{"image_size": 64, "rotation_deg": 5, "vocab_size": 63, "embed_dim": 256, "encoder_norm": "batchnorm", "encoder_activation": "leaky_relu", "text_encoder_width": 256, "text_encoder_layers": 8, "text_encoder_mlp_ratio": 4, "init": "torch_default", "learning_rate": 0.0017, "beta1": 0.9, "final_lr_fraction": 0, "warmup_steps": 1330}
Rows from block 4 of the image encoder of a small contrastive image-text model, named by matrix and row number. Rows with one number belong to one channel. Each number is 128 + 32 x the weight over its row's rms, rounded and kept within 0 to 255. All counts start at 0. Numbers have three digits each.
After each channel's rows are labels from the 100 images, of 14848, where the channel reaches its highest value: "top examples" is what is common among them. Only what is clearly more common there than usual is listed. The data: rendered scenes of coloured solids on a plain floor. In brackets: how many of the 100.
# c3: 3x3 conv, stride 2 (encoder.blocks.4.c3.weight, 64x48x3x3, each kernel summed), inputs 0-47
# c1: pointwise conv, stride 2 (encoder.blocks.4.c1.weight, 64x48x1x1), inputs 0-47

c3.32:125132118114144124180066142091132121135162206112104091133142135088098193119102136119149140133116123127163200080176128095168106106195098108142092
c1.32:076097112134132098134096112138123102155160173117039085090133088073142169137091138103125148118123105099119156048137158120121090152164096143126069
top examples: red object (76); its colour: red (30)

c3.27:104114115119111091078193148153105112131127131123113135152124129154137085171102148151110127141052162204118137152145115067073140130078187168164156
c1.27:092112124121098081037149144153063101128141131065078110149089117126116090179074131129107099138097135177107137138145119079093150144085153159146138
top examples: egg (40)

c3.42:096163152120156117125170113117109102139153138090127090120150041128181134094142156138148142178132159143079212139134162115150059112147161135109076
c1.42:093129099120157079090142074113069111091171120093093123110094052103183119103098116124141100129148137152050166134126152126151076111126114110092094
top examples: blue object (71); purple object (52)

c3.60:103120111162111115148077203123091124115105172162109029138126102134149122119108125147134131120160151089147066120098115113119076101106093102182075
c1.60:090078139138108089133063169124074123101144151158124056148110087142152119111093113102110104119115127090118081110115132098118043099076095090156114
top examples: red object (85); its colour: red (41); cube frame (28)

c3.30:178171142096118060085148115087151168182135154100117109149189107108135129139130114184116146132140188137132131135134133123122179128076164214102119
c1.30:125103101112094000069119100127115143146156150111060142104144123064140125115111108147102130099123154123108122145102111113142136121091125176086105
top examples: pink object (69); purple object (50); spring (31); its colour: pink (28)

c3.0:131173122122127059043177134132077137138146158092126095122123081092158109048109158155159109181102144137112149150116127129116134151096177139081136
c1.0:184199151103119147094146148138145139148115126118174079166150153140170103059175143183176102173140170128183127171147135135110160133106154143133167
top examples: purple object (67); chain link (28)

c3.40:158104063113081143121141189041100193076154078137135113148098114144161087124123148141096132122138140108137184122116135172172081116137096140143123
c1.40:128084096111084109113131173094068174099151055116105120125064110100136095133072146111062123109090110121130174136095107163176098117116089139115117
top examples: yellow object (65); its colour: yellow (34)

c3.46:084081093105177163156098122037129097110151133152105137099124161165148130126134143148080114129139105122065168101141153126139089097057128141072097
c1.46:106134111085184174174119150043145130094101113195115131123160158159134154143184173180117127137133120109104162093138130147138103066091144157091125
top examples: black object (55); chain link (29)

c3.16:133082067100115139125128081114118110121140195151120127121121114101163134192134159134143122073125137172128108146051101093066131114123037116124131
c1.16:125042080091131132120127094113117127112135172127084152107110129097137119175100151155135089106139142137122123106030100083083126122091053147147146
top examples: light from behind the scene (59); torus (28)

c3.9:117183153074123086105169152130095118118149167120133099145163095094101155116122148183122126143073142104116158086112164151202072104092175162088109
c1.9:101142138104079065072134134124068069089128143093081101140091085091127136104048123155137086102107145104111125116099140151129094116101159116071115
top examples: purple object (87); its colour: purple (33)

c3.57:113100107170135087061116126135127169164149114134164114106147074108106090108158119140141101229119148141093183142162182110137098089098129179136123
c1.57:075078136165101080062090114099084106113114091125110125104107066090089103093100087103089079137108135170076149128100130100129098103092118152122103
top examples: blue object (62); purple object (56); capsule (30); its colour: blue (25)

c3.29:149088155192113143131085215142163134141128112115101071147115145123155086116122063112145139130171138160139099103102155136133070193088150093157146
c1.29:146101175192096123162089201141126145119131114133105048148151151116142113127120067137149154133139145130140084114108161128109080187052120089144124
top examples: yellow object (52); red object (50); its colour: yellow (25)

c3.63:108134147132127144152138149117128144139135123169173115102127141147140135137129153158126130138185000106138167120156129122119143138158128140149135
c1.63:088056105116131098107121143122095144106148105114128080086062125116140097139063130129103100136139000093108130105146132125129135136114122107120114
top examples: red object (98); its colour: red (41)

c3.11:079118161171116130131166193147173067106135098100133153123126104164129116108122132111089135094159121154108166144131124166168098150087242129121111
c1.11:088115133141109100115127160149147079089182112042105168108057109107143105099067126116105138099149132160076143156099121161177101151097179127125121
top examples: black object (46); cone (36); pyramid (34)

c3.28:148115103126093109136126111088125172142184190164136125159127117123124073144124196134122112134059114100118093201124134128137107054133096138150194
c1.28:100123111120105075122115085129090134134166152149089153155082111086114066137029151118118110136097109120073082170116113113135095071124113097103167
top examples: chain link (39)

c3.5:112116142142132119123148103143127128118112105113115133000134043121140145139103115169083116045129137128171146160120091113107111112142126127118165
c1.5:132121149150137132149154132125158123132113122136154113050160072167136148130135094161107131019131146128221134177125094112126134105157167123152168
top examples: red object (98); jack (32); its colour: red (29); star block (28)

c3.54:206058080131096093112105070099105203125149109105150083116092112122153077114101146137155091118092171164120137119145124099115135138140077132136161
c1.54:229096127129096127140110110090144201113150157122185064143113119137155120103147115121178101128088174177160126144178118112121150142098116134171149
top examples: teal object (56); sphere (34); its colour: teal (25)

c3.61:185153131188132137165105158151137148152134111189161176099112148113119147132142141148143143141183167136161098163135136152139164174143024133110181
c1.61:183168157177124142204151151179115160145146099191162128139143167104143150141181169124180170145130144166128097169129124137152180153136092120125165
top examples: red object (65); count: five (50)

c3.22:111103139088083099098137122159130160147172090076128098158082153086233142109116113136115137180099130146150169144120127134173146141161093097188130
c1.22:119124132075075051077140094165129127160172123084110088126067108072196094154095114123084138150123127159091138134108140122146092118100091122151110
top examples: spring (58); blue object (49)

c3.15:162089112171157130160155104077114123173120170132103152139132106155104117149104143087161214095147167148065164113097136139123128085091181190131123
c1.15:113037106135127114135121092102125107150127161134062171132095098118111102146057114102121163087135149144045143103057126125110101102090150132117136
top examples: black object (66); star block (32); its colour: black (27)

c3.19:207128128120102149138111138126134130082121131105130108189112171152128126125119141105079153021112143134146136137111118174106181109190153087185128
c1.19:159099119114090116105088105147104104066145119070094130154049151108130131101073118078079125064096130119114130143098118147140170107141130056164120
top examples: yellow object (90); its colour: yellow (27)

c3.13:180160161113121131142137114147091094140161083065136117136135106103115180098129173145150166129061139063134181138132126097123120063192098135150164
c1.13:155090131103112110100073095151070103142171081048106083110070102109114113117084149082137118135069130095122126119146104121150120132150064100155158
top examples: orange object (51); cube frame (44); spring (39)

c3.50:117122055054136138124148141070132186118151104171143176142131129130140129145131138141109096147156038125110151129132129171187131065178131154123140
c1.50:127102086041135118073116077106106154103167125149115193130111107124153102123091141128088056142137041097124127128145115145157114097158116144094132
top examples: blue object (52); its colour: blue (26)

c3.7:122084159116097093137121152171145138174184144137133095171119166087190185135126135171146114172146056140163161152196142137156159136142086142131141
c1.7:130050149101112069138100118161117126141187178118094092161065144066193170125102102124130117145119073167145132122168140133150135146120092101139151
top examples: teal object (75); light from behind the camera (51); its colour: teal (34)

c3.38:127150141159116092112185085085136099149095142169142083076094113139109151191141092151106199116186111104139126103095089151127150065169114161131118
c1.38:128121111131157068100136070090085076146107160119116134072054126113126139169104074089104159152161115096113100086108120143091125102160082111117073
top examples: orange object (62); red object (55); disc (30); its colour: orange (27)

c3.43:116109166153173162110200113185103131107175133103068132154140119168105140113146198133100149126128115122121140173084143137155102171172172179080112
c1.43:170156176145156200113180121175153135130161121135130103135182138181120114112194186139142156154140122137157165154101169140149137145184165181108123
top examples: red object (88); its colour: red (28)

c3.23:167104134090098108091119104144135155172087052158151147120129155106147053137114140120118103114115074125133088165152110033088135113146128080098137
c1.23:181103145120108132115080128120136157161086066154168133130158152095108090115151154132127138131138110050121098142178129070075123048145083101099122
top examples: orange object (52); dome (35); egg (29)

c3.59:125080182128120129132105055152134134180137094061094100147126137126136160132075109113139204162092108071128150140184151137157132115135064125130106
c1.59:181122190125143180173151085157155177175130123133147099151189173146149149120128147163166204158140131071159128111161141142171143113125113164145149
top examples: red object (63); light from behind the camera (59); star block (32)

c3.44:075118119094128119120112145132121104054133135135073055142052106088157140131052109137140109170136106134161146128104096145144118114189115068122135
c1.44:099104155122093170178127157149182104089123117157096026124088120121126177133075099125120149086150144138193135147122094150136143110161141082142165
top examples: red object (66); orange object (45); cone (36); pyramid (29)

c3.18:162113116170143142160111142143144146181100201135126092126134146127100176071132135061172127148137140186125057133157181125105161165113172102156144
c1.18:119088092147148117162076104150131100142084191130063123117116113105114150102125090027143141107165115156106064129134190131127160137145141091151145
top examples: teal object (57); green object (50)

c3.41:103103105106139148130094138055121125122135142077137109127133150153152165142134108157118124177149170147054176079106180137186123088043152142137107
c1.41:099067060102110120107092156086094108138134156049123120094114170110139151119094099159092100154134137131040138108102147154138111097079113089143116
top examples: blue object (61); purple object (47); disc (29); its colour: blue (25)

c3.55:133103136109143131143117066076136152112167101138146054131115112147072113155112142141087137111130135151115150081141134171196124035158099167171107
c1.55:123049104131104121119098087126115115091174095110117094115058106120106116167060106151105108131105123102070092104123145161167081068117085100128134
top examples: red object (62); jack (30)

c3.6:111105078104130108122122118153124152105132106043112087156126125117176181036115143125130125128037197088122166139144129123115134103138130108138106
c1.6:130119080126127161134140145156151137157106119082133100135171133171161154059176133172141132100062184072153176150193147127124140068152107107125127
top examples: spring (72); red object (53)

c3.36:110114166162076106109109125163131095163065154092138039118120143114188151145129054134157156152141171104134069119093140118111135127130093096163107
c1.36:101096146155085080130085090155135090149097154069147077117105146091178149115128038135147150141131160117133061133121123122093134135108081099173099
top examples: spring (79); largest object: spring (43)

c3.21:150106103123116167135106096159160111063153110132131138140101143155124107136134129127063151056114111118185129137127122179116148102229106072169161
c1.21:149103104141100163135156110127145124086153118112141124145112129179128109152113132106029135023109118134165150179105107162108147088175151093167149
top examples: orange object (74); its colour: orange (27)

c3.17:128134126135114088138120148140104105071153106064153145109134111119101220124170101169149126129198121119178179186113101144109160181140120094150099
c1.17:122123122114120025122085114127113078104120170101119184066117093052128156112129084161121120114174111103147106142120111127114139166090099079129096
top examples: red object (84); cube frame (30); its colour: red (29)

c3.2:168130127119155155133156133062189159135128104115103081112064111168146081127102132099121159096131153119179152110106087161141111086186175124119198
c1.2:128099116106154089105124112112135134144169115106053100090019112119149073126026151085115133127123132093125136131098135151137123117147137125086146
top examples: orange object (96); its colour: orange (30)

c3.1:152113177160108118118121086171125115160132015071139091077131102102166129107125081122113117104125105160137068134096102119150158156105115082100133
c1.1:117112134121131084096109071151106105131121081076121124104089089074175101111071113075103100095117114150089095139100080141156162150129103073068110
top examples: red object (81); its colour: red (30)

c3.8:184123043089112082123096146129149139158115147114118113137085158109201120074145103102121141101127189081138097088107130134103133185173127086115139
c1.8:182171086098139125181132161150151141148056124157138108150178157148154150099200070139154158143153161081155118126176153145108123176164147143143140
top examples: yellow object (78); bowl (31); its colour: yellow (31); spring (28)

c3.25:096085109169186114099094109191111174106132111105065096120074109128127148130113140070183079206122127129130124136120101130160128141162123092091150
c1.25:124140142176208137170131156153121200109115135134118097142101114142111166148132153111194089206156129146164136170161089157155139135129158114073161
top examples: blue object (94); its colour: blue (28)

c3.24:121151079131116093138134084112180131169198178109103191162107139081123131081141158116124119116102112161110086108051108133141163071136145164106147
c1.24:135177101111133145189143134124184171150149101148157122153144148107137166062181165161135147135086145157137109147106103149159175042110152164130174
top examples: yellow object (62); tube (29); its colour: yellow (27)

c3.45:070064150122171200142127101116156096110130154077101094173149151214155125118131138129093155149140139131127143113165199121068121107139136117112112
c1.45:050059148109114154112097077113141066123128132069083131143139130178132118108108109121073129132128141106103120119153178108057085115149102090091130
top examples: black object (54); red object (50); striped object (40)